A small spectrogram VQ-VAE, trained from scratch: 78125 training examples.
Rows from block 0 of the decoder of a small spectrogram VQ-VAE, named by matrix and row number. Rows with one number belong to one channel. Each number is 500 + 25 x the weight over its row's rms, rounded and kept within 0 to 999. All counts start at 0. Numbers have three digits each. After the name is the row's rms in percent of the matrix's.
After each channel's rows are labels from the 100 clips, of 14976, where the channel reaches its highest value: "strongest on" is what is common among them. Only what is clearly more common there than usual is listed. The data: notes from a synthesiser with random patches. In brackets: how many of the 100.
# convs0: first 3x3 conv (decoder.mid.0.convs.0.weight, 256x256x3x3, each kernel summed), inputs 172-255
# convs1: second 3x3 conv (decoder.mid.0.convs.1.weight, 256x256x3x3, transposed, each kernel summed), outputs 172-255

convs0.163 097:495479496488495467582493481509489502467445545489505504509440499505514480507502466503487447505493526502510507492484537459524522514474535515495488511435489504458514500484493538437568496518499506485479478505477495494489514509514524547537483515474480541539
convs1.163 105:539534509509473497523520502443514534459501514493468530482517452495540474453468541453495551515510465483516474532485477485544461535529476492495507460485483445488508509477490507486502521487449471502505517527521482486494515452523490520482517491460511450503
strongest on: gate (51); inharmonic FM (34)

convs0.207 106:519545461544496483471539493468485506481524530489484556510456474515549486506500477500512513527490533525481538485477519523465470490494517536506503499500504484481525494518522514495481513477485454499513515485514444501511531527522474549510515512481527491489
convs1.207 099:507508498494500536461501485489528502461497466514468493517486483476513502481536504525555528473498535511478510510511556495502511488539501540546478517521486482478536497485506541541525511523494511499462489463468495450491509523538490509529513483523569539486
strongest on: bass register (66); detuned saws (37)

convs0.93 097:442461514491517508514497538458484457488554499533530504484493507467524515500489504509471492459513480457495535497527501532473493467457526512543484491484495522494462514490532517512487490536487483495528548514477505478511465532510507502478487512485453532468
convs1.93 100:500517526508520552495471450472524498505487478486502502516461500504430476502526525510506479510462526491459458515492495508522532458452507465529486496499516511479492521533481513516450433479486512506510551498488489495530506531524479486494499505462518477502
strongest on: pitch class: B (28); pitch class: A# (27)

convs0.101 097:535514509514540511490498509518465504543543468522532524496480536501538505503495554483537498505528517521509500509494494520495505502541526483505478489473487539470500511495486473437469531494515497468532463484506479523490518525492483471489490499528507512521
convs1.101 090:516472512483466510519485513444463501540481515493526462527517487483488512510496532510481482493478548516519482484512498500548495501491519528514502505486499552447487510509512456494502526478507492488495520506518481535504514458493495517506499418512522526518
strongest on: harmonic FM (26)

convs0.84 106:522485495513444514537505496450472498475486449494526520488520466514523445509524500485450473482520489535493481529481481506451500545474503483474504434511517502526496483503516504512555499505491513477492473491482562512502463439500459512528452526504507469510
convs1.84 136:471510521498540528526505506479477489472499480478528493471535525452524529517476522491501483503493499494492473520494516465498517490525502524519488453510496498488486501487487526494475501524536522526516478501492495482501503526483508496519449488474488502482
strongest on: filter opening (85); notch (77); oscillator: noise (26)

convs0.188 107:509499457519528528508476546505499511481477506530466532492483495488508514488538518491505528492460507521483497485467504534527526504508528482495477458490492525567485517569493494487494498478489548549518473470525486524515505487503523481475459512484522505469
convs1.188 078:534492511461510551505491474508488533524516505535489520519484471452419531478460494538485476539493516514476519502471456531485456526495547547498509540475488516529488512497511483534462480488483531517510529525477517478513515484501541494533486471516495526507
strongest on: drive (95); gate (54); noise (35)

convs0.139 100:473515548505557505478464462509471468490515523490503487472505524506531494524500515503490533515516521531465508521521526462453550482503516483503510526500513481503500470472458554537514495454487492540482471487474514492499487521537492569498499484495524517497
convs1.139 113:466469505508501501493498476501508512492514517477494480457510487455501490520490468494477502533519469500486506497502469469535485530493484461540494488529503518502456469505501466502491467462506512535543523413464452477516491501512500496512490508460494455509
strongest on: filter wobble (52); low-pass (45)

convs0.104 096:526541545433525488512521540535491451513433535512524490483505465453491511473535507493532506516540504497495487504493518495508484498504486493467556537502495539533512509493511492510496459516474472481493507488470488472500500535469494480528520506516523522509
convs1.104 102:488508510541509540479471459557493480506500483506486495516477479551504506496513453549494497502459450481475569523465492509471537499473498523534520458507521486551469488497512486546455466546488515457529555507476466470510493522505487501500548484541505496488
strongest on: square (32); pitch class: D# (32); triangle (27)

convs0.151 094:494538516510494488507483534543505482522497475531448519490509497510505508510534541516537496494498455488545485445476509515465555523540434519484507498502511515473462489506490521547489473542499537505494501491491511468477515462530522518519542476503491490496
convs1.151 100:499550496457491499502506467476478483516478500502530436528497493507498513466505480503503477522471508521531529518459542518486486477496496512493490513495468487518540495465479484494495495497511501479490500513473496494505492466520460498494541520484505431478
strongest on: glide (45); square (32); pitch class: B (29)

convs0.250 109:486553537457500491495508481494505526466506566468462454508505467496506501547532482488478516527485516498460506485515526522498516481509533501537473550513509497524509510515556490507548510499505515540495529517543488481514540473468511524467511494504489489494
convs1.250 100:520537500526518508508459470494560518502490514476478482509490473513505435481480517504580527555517504509471522537499470494508518466516556516503453500501547534467506484526500473485503493509500532490520525495508461518524477524475513532522517487460475491513
strongest on: filter wobble (57); resonance (38)

convs0.81 102:515513502492542495472489529483505505492505476427516471485499498504456485487495480531457491473497462485520515494586500525472559448530493506479484517490498497455494493518528514505471474497490441457506516502482474449521506494507472522491473494489499533507
convs1.81 092:491525525479490441518500474486560478480501515478531530522521508524473500514517495463509537500509503481530491499493514477438503470503474481484494539528528457504476488523484401483468492517556468493491493502510468490479476499492507508483513517514536440455
strongest on: triangle (37); pitch class: G (32)

convs0.86 101:489525513466550508454519522495440456487469503482529508506459513506496495462482505476508512484504496497447496495541485518502519461488531509483482519466504490448541463497489516490578502474482537542505513470473534438523495501490489499524522492525527481451
convs1.86 106:483502534485547490538517495468481509480528558527522509499509448529491481480537530512562525496480484544547483504525508510440511474491502525469442510488474479484477490502507509503518483513511535460509482481506488569521498522506494467501498501490513465492
strongest on: filter wobble (61)

convs0.145 089:500523512491467483509504490516510534470487502543491526493522475484484522470552485543467453466496431469494502480526508525528470514484508505527553501491511499545510515497536508530514525500509511477525497510478516471528503515456480483459500471496487453531
convs1.145 098:505514473499531493510493499458503482523539522496517502521485502509475464525524503517507460506500491465542458484491476478450532500476523514502470482537524494491481463581502500489532498510476546518489505501541485521491484492457517517485549511537531522508
strongest on: triangle (48); pitch class: C# (41); pitch class: D (32); square (30)

convs0.78 098:490464490467463486456529521519487488522525483471558480514537537483546529474518491451541538541455473547507457517483510469499487473508504530491494537539472483554483536514572502513466548473534461488499489529523497506510485472453511452503497513514506509506
convs1.78 108:494503490500526522555431493501512441517486494496432468534539498522517479524513496499500519494477504518491531519501493507525536518497515493495487476505512519510477495518510536517477551497504499527509478465501477518466460500469524510495502526527512508471
strongest on: square (26)

convs0.192 097:488433512485467484490527488497495509540498510491490522500478501534493462459540552462482523455471532490483501516465497449463476531494525475485555518484519501479504478466494528514467455494488448481513490530484508530494479486475524498494471514538497514519
convs1.192 117:469518484487473541511527482501489485541496523535460503514492513553517488434527485520476432508509495480506487511457470494530519493473465494520477493498491470464479474525482546515450461514490521497503501471504515494470519516500551468509515552490516503510
strongest on: triangle (33)

convs0.94 089:508484457511519481515562485484498489453485467500505487479487487490518498567455510515505526552469500477508557512527518516468547511542493481477498520502469488486504475523525506460510529469510489473480508547533452472518425506507507477453481529479575488460
convs1.94 082:524446499503472538508471518519511535499528502504478504534490470496517496535475473522537492502491498540471511482483485512501489499518516507477554494468537522505500441512540483479464521515512503502488486457533490461536556483532506497481539517489470513488
strongest on: drive (74); hard sync (29)

convs0.27 100:511458526519529515516515539526516525503487486522474452483520504527515496557510526500444461505496505469541514527525517485478520471489464492478533501508512490489482489510485451529510544503531453458430501499481530497500449514512490510506475509481515487493
convs1.27 109:546515498482514519482492505529561489488504496499507480551556520448514511464489493527456508512505525503483515490526500503510501501496506496532477447525474506487507521519523505491492513528492521497473486487526473515451465493510506512498509557442510440458
strongest on: gate (65)

convs0.103 106:487514455500491527490532516488496471481481548476496461473513469520504510555512578520500479507432498501497476478510485511493493460470491547519529492448541527488504490502542506482541521497522455524473530518484438528473468491509468516497484494549482499482
convs1.103 126:509505541469484503467501527525458500504511520512480479492511522478474480539490495537546474489476521502482531531518479515495523512506541508497480540556502495547517516490523492470529540510534485486466496504493502484507533497550499523548464488465486457461
strongest on: glide (70)

convs0.147 098:496466534487512497529507463541515485470479544473522516547516508517474483504472480535473489492494518488509491473553531542479465511525448501501493464470503487527542489509518521510483471518496466512493511486519479475494478518522529517514496504495523498471
convs1.147 099:506471527488504504470506495497511492492505451507556476465511486521488542477506472516473517473505552499484502497521492489547479491486505478496493490504485493504491513525505522510533480535515522495481519483508506474489541517555497489472488461472469497530
strongest on: pitch class: A# (26)

convs0.51 101:515485472519492484476484470526456527551471511460494526519480502493484494484546507507496480476504483519484497504528517474527502469472523494456518488515505506467497523490445496522471531497517480543488488561485496511506486491504483580484486503469512528505
convs1.51 097:462493565505511464510526499505564512485474483493528508540491527481467486491518483493492498490497487453477529510516499480483525505494492498465499486491461459515492481478452466470462523501491504515533490485509481518533488477489560479477511494509460518523
strongest on: pluck (50)

convs0.126 096:498493533470499456487483466532464483495491457497522472507506504471509489478521511510525524492501528501490534504518507524486488504498489526510522507502505459484489475467466505511476478507480488495468471489507448481513523467518527535574507469494480470527
convs1.126 100:555487464494563507504518529512509488498462482554514472498500563574513528505543477496507487513451491471523526494493490486487533511495487527503504482529531482520478465488476505499526458501550507483523495472484487543525494557541497526513513507522495544481
strongest on: triangle (55); square (29)

convs0.110 109:511504449562525486488516528485492509497515499529538455497489502493517530525524496468495480479488531467504488516505474488493528490529517481494471490494494457492486493505536503468500487498531486512489476555471487464522514489515519501517460476494475512490
convs1.110 111:510487517530504532481471500474524545524492550460486502530487525490517508518476531487498489488534503469443525526502469475512482510536469496496502487477500446497496535484520535493523497508451475450504506516488523508477470499466444513508492522485502516509
strongest on: triangle (27)

convs0.0 099:507463505525497489520521488487511515495473471478434467517479499500493502496513505481461519463539536505526446546499498527465507473453519479506501477500507473447569484515502479493492503527519517478484489486464498533512525535507497485486487483485525473528
convs1.0 103:521512469511512512477476450505527491483536487486476525533515464537493484503491452515489556481513495532521523495540521508500523492480482483487461550485490450532489524509485494537580536500475513459499513466480511497478493504495530495511490504502513479466
strongest on: bass register (52); pitch class: C# (35)

convs0.238 099:471494485540518525502481473498493474486509486528505476493470531525474519486552496547504549481496457493490478534509480493489484500511493492501515513502522454471457510505507498494466428512497477483533490479466532529518510521505490471504502479500457489489
convs1.238 095:521476544547494473489501524509521526476531529490496495535530487510502459492494531528515547516476497496479519532490512478512499476448525459499496505481477484469502512493433515520515518502448505501533538498497502484497557550525438506477485464490481501497
strongest on: pitch class: C# (38); pitch class: D (26)

convs0.111 101:489545468518476480484479458493529517562515463519500514486517501529462527494518506487456543488485487466505508478502468523505469494474499526451536436490479496499463482480516528454481501477487490544512552479511488535496458489532503521532527494552460497497
convs1.111 106:503473483500470470531486523521530504481534523505525526526521477473515474524485476534496498488530527502461509515592501522554535461494476484434475533483477518506514499465450496484524527530477515487446462522526498526534511509473490481517476513517496503505
strongest on: bass register (75); detuned saws (47)

convs0.233 103:510502567487496520496490487553510532562457465520441498486482530483513512470523479505488449501494475515504493481521475495522522516556521478478479502486455517551444477489512482505468523491489513499546506530483490510471479475504467455451506495524481514534
convs1.233 107:464469504482500529487509490484485508546463496536508477511536508517516501507489481493523498490496479507534493549512511524554507522532513492545511447504509520494505514537495489506482475500510479502462475524485535539520467504478507509490527516537515483525
strongest on: square (27); pitch class: C# (25)

convs0.216 105:505472503553515465488494481481485514481519567415480519492500480550495533492463506508526489481525495522480502477499482450513513491437526500483482529472518484485492489487560540546531548521536549502505515503505485474493502466524489530537519541464493525480
convs1.216 103:486516514520439462486495465487503477539486511502510496529475503490491496520557492534490510525535529562519521454534448485490540476522495514480511494491482503504553542454490526533476506486515541447539523487512513506515512511487493498524479488479531518537
strongest on: pitch class: A# (34); triangle (33); square (27)

convs0.109 097:498488498504460543483535467466530515519508496510475513489496474489529510517545465489476524463509505448512459466480492528501504454469526488520460502472476481534507506516480513462452533543467514445542530529496503506529493486497515531524468509505494522519
convs1.109 101:550518496524519469501496463475541511480478511508515492509520488491521529469524472517505501456507484478532503497490458531523494529467523519490491516511504507491498514493532437483486477520498496476497484523506521502541496482525466503522504503499493554503
strongest on: triangle (40); square (25)

convs0.85 096:523484501529516464523466466511534506518501533512464480540495509506451470528542520546501502511453490513474491505506468506477536498516470466491450506461487487529478508487490509499505548483496557483496483527510510508494478531498498527525481530481489502539
convs1.85 098:516496529491536542503481524485525533495487545472560518452522485481516490454489518525451495515476501485479511532507513476519510500501506518500512518482477504498493477533458502486499445491502523504501412502464478534519516492490458515496478532487487530492
strongest on: low-pass (50); bass register (50)

convs0.171 106:498538506527479486519454485462492483522482521496550496485518536513476467477493496537459496464538503520470521516511493507481483483525495480479515499496487534511525492455487500486486480486497542529470500509469517531509500529508481532527484474495520477514
convs1.171 106:482481496501511495508539464498479472518486470476464507501533525536499489513508486509524482507529489471514512490509495503492524525473521489508463515506540504504479524511461533476520467536429512502486519530509486510492522487493490507440529488506489543520
strongest on: gate (66)

convs0.156 106:515533484472507505467505493524517509519540493507467497515519521533491487487498456501457522548486549532542502513467552482501529500509531490518512495526513496519450517499469488469467507509481453523514506522470451519522492518551487538544484510477467502523
convs1.156 108:477493504521533503560443461474474522535476502486447520519476559479506501481507469523486448501496512511508509478530483487504536487505515493486472520555480496516513498518513527463495474508504481473556476482500520503520519486468543509519483484493493481465
strongest on: inharmonic FM (29)

convs0.179 090:481463544503506479510504479521517477480528458511456478543502498426489491495474508471505515491537478494444516507528527480491489482499499491509511510482466485519495479507533485539472528479512483514507523439517557529491474492514498483500478477464513512459
convs1.179 105:500490473469548518546489489514482496468547485479479540504518514495522567495468498509482478523517507525492500491497493523450529526544484475492475519514526490487505554523491519523487520526501520521469506456505504476514513501523508469534519507530508555453
strongest on: filter opening (40); triangle (36)

convs0.113 114:512533524456476452495520506509540484509506492472513490500503488530471489466553535488490500541510537512495531489458469471502487501513497489487536508457538493493491504455556500519535500518493528505521509516455512475491495463493500524503444513516520514494
convs1.113 114:503511479530492564514494538524519461494511474519526517475556539497514499488493509497507522546497514497528477498501542490519479501481533473532498502494491500504510514535514508509492501481431487511480550496508464537479513515497529516513525507511511524520
strongest on: gate (61)

convs0.202 096:519532494519488488479491492513517553505483474506480466474503462504557501524524512537526533515513524479449489528508516485500482492479511470539486488535573485566456507472531467498533484520534495527475490488502507484503496500476507484494487515477461501499
convs1.202 097:522514443486474446504495496512542496509494470481483500499533517500517547482462425519499461451475518510504542519529461457489503497545485508494493444510495517472449476501487512536540486444532478481518465519474506496520486499458518523464487506508495506540
strongest on: square (38)

convs0.182 094:486484480526514521498521496476524549543472499483523476484532509493476500455484494498496518491505494504480500522540492551448535529483496482464502476485521477552491499542480469506431512467547459537500490473540479494522528521490510516519479531520466509528
convs1.182 100:486505472499478508504432493492497549512507499472485516506459522501481461517511484517453516541497512458489530467516509510494513502507518527530525552503499496542514507501518490499514455514503505499520489485507503511524492495530558517450517496478513472521
strongest on: bass register (49); inharmonic FM (28)

convs0.214 115:480501520503509494538503522502533659536539501490471484507508466508511503487511470517477512468488532473496476548537532513511492511503521516457466501475498495500478514462525496476476519483487512513481514526503508492533517491470532498526510541510498495504
convs1.214 117:486469525471541507486498510475511519575508513475490526495513530462492515530537504509476513507504483481455548468508485564491455498512476469488490456501513481527490528518511488484507532523449492504503499525532478509488485526501504482497469559522453533542
strongest on: gate (70)

convs0.45 095:560458456505498491566487539476542507524500515489465515515453499528514521480451546519483497510528486480533496507510474483449549508534509463468508529528524486499493484507515477499511525497500481459532509487478525478550517499500532507481476469478481492521
convs1.45 084:473483525510450498534484518470505482457519511504533487503487463494495524517525536464465484487464492483502503494527502481490536522509481461447456512504543475487525457506511495499441512500476510474535534456527530504468497474541477478535486556469523439469
strongest on: swell (54); drive (51)

convs0.42 084:462478508468501487509494496476516496486481511523529488479538505526502495535488508477485526515506518539506453523534465514485508464522489529496500464482503464480532478506457492537522476520492490516521468518514534495475514498490490572507492473533522467487
convs1.42 123:535494509498502537518507513495507465459495445524475514498562535459508553517528484535510486552520501534514486479513520455476493532511494494520516506494502511527529501485528515468509528521520476517471515460496506492483476524500489550513458535434492516485
strongest on: resonance (49); filter opening (48)

convs0.168 096:472495514467552541493540527488490457512494443492505459487499489491490483496481485486485495488546503499478509524500507514531520497497475531504457523461489482462505507518427532464524534465521453517465505504517502456477499480533476489444497502546528547498
convs1.168 086:519485533460522471503536490531502479504482473524482532473532512505496551483509557508531520525526495500491460496516537488508506454502518447500496491470508533479512529504515559453480535546476490519489476516522524493531491476532478498560506522507464543460
strongest on: drive (73); noise (31)

convs0.14 103:508470488468479485438508470486521528509486529475505498461502470470511506506463492492510498474536496505479497501526501529446477464519533507446504524502492517452449465481468532490464523521481494479461479457500508469512461539533493484475557522508526517451
convs1.14 111:476512527492488488501510543505498499502541511486505500532507502500476463511519485507523454448494471539487563482489464533484477514492505547490501522470505499517531489529474515496513501497507534477490455504465493517501446575502486493506507501487496497544
strongest on: filter wobble (78); resonance (63); high-pass (52)

convs0.193 089:507454552480490494523489549507532484482470491450531500481491476498534456523454513465491509485481506532548499510501474493493475572477523502502515518454486453517468474477506512513499520515507494499475489488501499560471491515473493548512487481483512482499
convs1.193 095:517533507529523536495482470493529487454523505532499508529544482523502498535499540519473533507506528429479479526505516530504497501512484506495501479519519501519508526466500480495512471556452467525495523504538516522502511497524513521580522496500463480491
strongest on: drive (64); swell (50)

convs0.248 094:522477509471528486484488532527477484516493521482495496513480519514521488475511465532489457483542494491473445503487474539472521488499480513474533525513486500596484472485520462481500514531492529545531502477502510509516506548524497521489487519510543532506
convs1.248 093:477544525532460528461477489514509491453499502498539487454502482504510545542478534479480532491496479464515523471502510494520515458483479477507519460533447533475504465489497498489474511537548528519477535510496448521469499474520501463515465520487533501486
strongest on: filter opening (48); filter: low-pass (41)

convs0.107 105:516513470504466508445496493500505489475516509515479453516539502539508487449487469545494500515504480484467443471498498523513516508503447495502510462505506498510534492514505514486526492508482549526529486455497491473484504545520545526511455500478510455524
convs1.107 102:465506494497525472485514510511556511511500496478462520513479487521503519498461516503502499497461492489514513483506559504533512448482534496535524493483484505470525508512506557487483491517519484519494524507480478496473548483527507525485488554491461540524
strongest on: notch (42)

convs0.24 100:506479548496579505503554504495487470504505509474491483489468520508528493476436504538486463470527494489529492477463474548463503492474478510538514491500459476499478470479499531497456485538487502528518500513493497478517487508490536501469482488478479495523
convs1.24 103:470436521468503518484522517512484463508479480522522494464500491474514492475451460464540511500525519466507484488533479505467528519465536561521485511553545539472517520516502458502505465494493519494481512466414534493522476484550473473531479468522524465487
strongest on: triangle (25)

convs0.231 094:490508490485495453456476522531479521480442519528497508520541458487517478512490507509548510473503476483509507508541502484487475532486525513491529515500525489475504517551488482481495528492515475511509493505515496526497486514491472510508468505506494470482
convs1.231 100:533468537478480520500459484505513525458479492505521528500496506468469461507479498529494483478512510495526448476497485506473487480534482484545481507479496503496493490513458500522486532459482534510491513498494523506488502526515504510527506494457527507462
strongest on: saw (25)

convs0.218 097:555478512540508476538498535479492507473471526473478502510507485530504502521506452515449485422448518507490495473502491474493533525453530496517570502539484510535456489480505507515491472478460500487508511503475473476493504487530548508476482503498492489488
convs1.218 106:490476473509507538482463507509523521494515491559495494529497539478489493496505478500545483495502521492516520529537484485503480507510520474519502508493519486454451481499496517552496508483472485500510470518527479543523564484469484548511509477517521517529
strongest on: pluck (51)

convs0.7 102:493501541487513478527469520475502532546466504472518566536513510488487515547460508519479515474538504509502522477483495496489462546489470483487568489470478512520541513523528479503482500472469505452506501517514534504492519480481530496520505485467466533507
convs1.7 101:491510524489524487509453501511495492455540499490497527496498510467509503471523503487470539475523541529525483487515503510469514471495493511438510526470441535498531466492481489498514530482522482462551520502489501473477516522541510460507527457508518520450
strongest on: square (33); pitch class: G (30)

convs0.26 107:521507502511522506496500491464466454494505517447482538523467501552514448513525526499478456511495499541444481509506524500507464484516509502499468462509508503516513493474506509476510511496503501470519513525513496494503471490525491490462498501459491460505
convs1.26 086:509513555490527504501483470486530512544469486508482503525533493484472474512547515507482491515495528478503519519469469489479497494503524465521470524423495482519486519502538540475483548509534519506502480529486510508521468501504489514472491482467494529513
strongest on: tremolo (56)

convs0.129 094:518502450538485519495497493480524486503494487503493480499470515475491514534519514491530536501472477500501486465513523474477496539515494518468480533516500488481525533500476497485515532464498509530539508483546471547499539508465505484502479492463501506525
convs1.129 087:494495507498507474519528522471525506484478453469535445508526477515478488544483488489498480514486537530505531572504514537467505508521496477473484546494479486480484536524476457491500502483499497474522485481501470520511477521564482494475499474513544487512
strongest on: drive (64)

convs0.54 106:522516531536517521509447499471524525486488538486449529529474541525525458466456491506513484501530478522503532518524475497545509539514485471513520517495465503522461510513473491503542507468470546472515474505494486483505514533469515528459472504471489452505
convs1.54 112:472496542530527541493500513496476433470514530491507485482529503479482495488462531491507500512515484530515504463465531521521498474546527512565495480496516464478560496519499504528501511500554526507525475476481485496537521518465505495467513484493489497500
strongest on: pitch class: A# (35); harmonic FM (33)

convs0.31 096:491522524499477491486471505487492500472482522448458510544469508484523505516493512503491474548522535583458500486501470500519465507491521492480491510482516535494487483480470518473488526508501474467495511451516492477464472521511464508513507514503533502472
convs1.31 090:473492527481513501506482526505521488512514506498505490505537508518502493479494549483508493513465514512502505529527453505473487531517518509502503536542572511486478522548495462496509466524516510472487492494464482486517489516514522514461507496473528520475
strongest on: square (27)

convs0.66 096:477521493497502517532501507480480500486427476466457509476523497521498487505463474518522482479502531485484511485533502496503504489502533502482523550509434474524463485457512518525448524457481494537494516447533494518521509509485526514476491529510516507485
convs1.66 096:474543500477529497466498494457506511511507529504496513525497496489541501505495512501515470479517533477462484490528510540470495507512512485450534491515541450528490477484522485551486494515522524478513493513498493498518487481482507494519524478512490508502
strongest on: pitch class: A (30); pitch class: G# (25)

convs0.148 094:477487482538537495481520508512489519535482479548485495502508531473499511498468488440525495436504478529495495531540504536516517507512484514466486498452499514480518508523493509523489489518533474456483489459547574519473493550512478558528516474412519512472
convs1.148 091:462507509502534515479482472550498483480510474468502497520519495492526463471489519508534475489475497481520504493523472508482547504510527445506501443495518492482459512475490475513543477523498522506468481459470479449524496459485499465513485505462508519507
strongest on: vibrato (45); square (27)

convs0.105 106:489496485548497505499516528495483471517523555480482489503517487536493531475512477507497467462557512522465465481492527489493504474477523504506510468519476536524533493525567521465513550502492488517469505481514558457494522503513489480498495523517488529463
convs1.105 105:485488492511473486509506490450530512505456555497520518517485521446490483493519469535465480501516446522442504510571493524516424516496514490491504496513514502517534534492530464488548506484467458477508495509471465492498537510491435511493513468493479451545
strongest on: resonance (76); filter wobble (56)

convs0.132 094:508442504498483473506482484454497492499515481500537531502509469498481510538514517499498486463466484485530498539515474522491505509510433498504522498463514491563523495508452468503443509489468491512529483512499503520515473476510518465509480493486517522495
convs1.132 102:498547556471503495528495470497514486493483466486519511539502484497528481504497504487468498481501469481557525502501544517514461503470485473488475502495539515509549524506540472488522480485489487492534530469531502459502504504494464469504461525464459516502
strongest on: bass register (53)

convs0.73 106:544498453475483455545498465510511532520492470503520458484483496549568517474493490447518512519494550473530501492506517554496533536516502511471483487492544472544513504464497524512442476472503535477496503504529528472500507512474504467534471496494488522487
convs1.73 103:579511532486493490495525459528494483545480532484495498487525514527470485532498497472465505503466517516480490486504514504523476476475529483507512470524495502509510536497477468478507450485492481456498551534555495523492464505490510501490529511514503462549
strongest on: gate (57)

convs0.62 103:515531449502475469441503492499486475503484500442491534476491457521464503501541561463555522501498517524523492532518481455506481507459515503469456503511556488493512530471498545514454547532506550479471456486470478486469490481489454527485496543476486488541
convs1.62 094:453490474515492486505546527495442521487489525525483460505505460532477496482499516484486494527517533514494516472491549500480500508484489498504484521515477515513466522523515481530489490501503516460491485488511540526551504496527499513497561506532454489496
strongest on: gate (67); drive (52)

convs0.9 113:513487516486516526475504508460524504498522508471540518500520511428478488501438508493483499520531476527514483494519488464556525511498523472503521520507488513495492509503525517445544511475493485523518500496477501545539480471504493509512514478506513491509
convs1.9 107:435485474487509569514518537480485469475494491487559461509481505522474524544529508495467532507472482481492454491506535485503533504480482503516513499479508542522469497467479505527508522532473516538525496483457456519540499494488488529491464514479485501520
strongest on: pitch class: E (42)

convs0.146 116:539493507488465489540506488501488590495493508473530532510516511502551520483488526468512492551522468523422515506486514482525475499498514519492492513538462499507488477433549495488500470485511509506491532486528526462488512520508492470489520536482476516451
convs1.146 110:524496490499480487563489488516495470533512500488484484481507526492527521505514478532512504514496484513472506503517492540522500494473470493521513503480516494538563502486515485498510491485493458509525512492495502496537467526529497533496506475528497613529
strongest on: tremolo (60)

convs0.100 101:519497452515510500495517502524516456472496506524524466493475505535517493486503534466516499484471535496462501491476539471519509464483531491495507489479497518500511458457508501519567490490508507500461508494563567494490492495508469482514529497485522475500
convs1.100 105:469525526465495496521499478490538523505473519514510520506518517513462516489520490472499491480506545525497468503505485460523456492461476469487494499469495501527524519519529524460531466514564503452480479477510500527553500535514468491446512465491461493478
strongest on: square (39)

convs0.226 096:478512531532476503487490537496492465475528514497502492517475524490501504461510493530521512549469480511444493475480526501526500472542455488519464511502524506532540506494542473519467494519486427530471505477515511482503490492501526517460462496453498494483
convs1.226 098:484519442480467487513513500505486535509495497479484502510519472460489491481468557492488456475464437524502492470494460508524489505492497506500532494501473467493486491526541502520519512461490477485470508521489474519497493457472529511502474491490496487497
strongest on: harmonic FM (27)

convs0.108 096:509534493514493497501555533509505483503475483497510502492512525496514468488522468509530526507486535529475493529495516516510489503516516505524481496476525526485519517489490487443520498510495478515495519504484458518562477518487482508476499477470534496486
convs1.108 099:505490506494506530491485503487492552534510509470528483494517474539524485514526450478473455423472505515514517455478542550503536506545527542504500477563467479522446512512453484493509491507470522486493473488488498464456474476497500521490468515509528428470
strongest on: tremolo (51)